A small image denoising model, trained from scratch: adamw at rate 0.0027, trained on numbers of one to four digits printed on busy colour backdrops.
Rows from block 3, named by matrix and row number. Each number is 500 + 50 x the weight over the matrix's rms, rounded and kept within 0 to 999. All counts start at 0. Numbers have three digits each.
# fc2: squeeze-excite expand (model.enc.1.0.se.fc2.weight, 96x12), inputs 0-11
fc2.0:525552548498497495508451520445477512
fc2.1:505496505501500498538454537470545489
fc2.2:523497489506489507557466512460602472
fc2.3:514474464526519522474472632477551433
fc2.4:542534509475479474521450519489546450
fc2.5:445434417508494507554474531524598486
fc2.6:531499494509523508506516483463499493
fc2.7:635582587492502493486474456327458467
fc2.8:524499497510498507472500508494482508
fc2.9:475447462538549538468511462488557509
fc2.10:596577600483460485498430514353518478
fc2.11:507511501489500492470499498518499485
fc2.12:580544541491487489474475525381526468
fc2.13:548529521480474478536438501483573460
fc2.14:517512476511493512582531545500448332
fc2.15:434435432527513525507492590519545536
fc2.16:526512508502509502520457536465557444
fc2.17:512485496538540540458538475493489442
fc2.18:599526532480497484452468531478503461
fc2.19:550693653471469469512446508259521483
fc2.20:521507510523515523442459524474500509
fc2.21:471382310495505495527591636595526479
fc2.22:469378389536545536449552607552486473
fc2.23:503491484531523530504494470472560458
fc2.24:480370374580570578419510583532471514
fc2.25:532469463534510532432383548477565623
fc2.26:440315257505510501498536636689541496
fc2.27:579498471547536548460444511452490488
fc2.28:625509560522523518389533519382394533
fc2.29:426333341506510506479585662621474507
fc2.30:548544538487502484494467530467491475
fc2.31:601603596470476466499480465404510458
fc2.32:507486495514486513507457566499537458
fc2.33:516490503518512520454464501492570460
fc2.34:513499481493500494489494560526542447
fc2.35:490496493513517512507617495496543317
fc2.36:535513509507501507492473548477507467
fc2.37:510510501490475490538450541488548459
fc2.38:510485503524529522427417498471568579
fc2.39:467475478505482507584485524507540518
fc2.40:558506486500482499513450571488539437
fc2.41:564498523503529508307530522523398471
fc2.42:520513499478459482508436555525600453
fc2.43:434479464503486507617503508481613523
fc2.44:518507485530517532542523525466468470
fc2.45:526479473510520512483489558525522444
fc2.46:540497467509509509506478497504538480
fc2.47:466464474491504496481526516589455517
fc2.48:597528547525504527495459473397478531
fc2.49:450388403511498512486541607571516462
fc2.50:466356362525508524473552636553466518
fc2.51:457324341565566566503563627574526448
fc2.52:508477478523515521291307571508563680
fc2.53:535451480562576562480524502452511473
fc2.54:610517521545544546405444473457463428
fc2.55:531513530500524499376506524506528429
fc2.56:543548545494497495510518476441464457
fc2.57:538523515493504493505466575474501454
fc2.58:519597570479462478548412532418544462
fc2.59:518523518504495506525560506509488306
fc2.60:422484466478486480550492544550566479
fc2.61:493480510554558552434574425464527417
fc2.62:510527517488482490509479511489514485
fc2.63:538545543493502493466410496449501561
fc2.64:463447423533547533507520570537548463
fc2.65:552492494526515524483503502472504466
fc2.66:484504495476479477562474481505556499
fc2.67:498526510495462495569465504449554494
fc2.68:507470465525527522438526539536484466
fc2.69:509502500489493488503507517513506489
fc2.70:500498505493498496512472523503520471
fc2.71:535514501472469472526468539497569473
fc2.72:494466433502503503563496509504549508
fc2.73:589508489514512513497440544462515448
fc2.74:563607614496481495502401519403537478
fc2.75:479455449520521519483479573514588495
fc2.76:477483471516493513537508553507552422
fc2.77:486486477522537526422523582517355469
fc2.78:396423451548520550526516583521557455
fc2.79:516513522531530530415455469472514518
fc2.80:506485498528512532419470497495570467
fc2.81:520512506539563543543544499439404303
fc2.82:577518531496517501488476418460476527
fc2.83:603479498525520525353531573489446456
fc2.84:601549524512529511498467414438479504
fc2.85:522506490511502509485485561472519461
fc2.86:542496508520512519483498483482522455
fc2.87:458462457544523547503540539521441513
fc2.88:530510487514515514474463576473447503
fc2.89:484507508498494495518467543471549471
fc2.90:537511495515508519491457551468539441
fc2.91:567595609504499502479457435400523458
fc2.92:497472473542539543444495521516487472
fc2.93:478490486529489527625452453463613488
fc2.94:461431398516510517548521580558578503
fc2.95:469384355542531540587547626525492459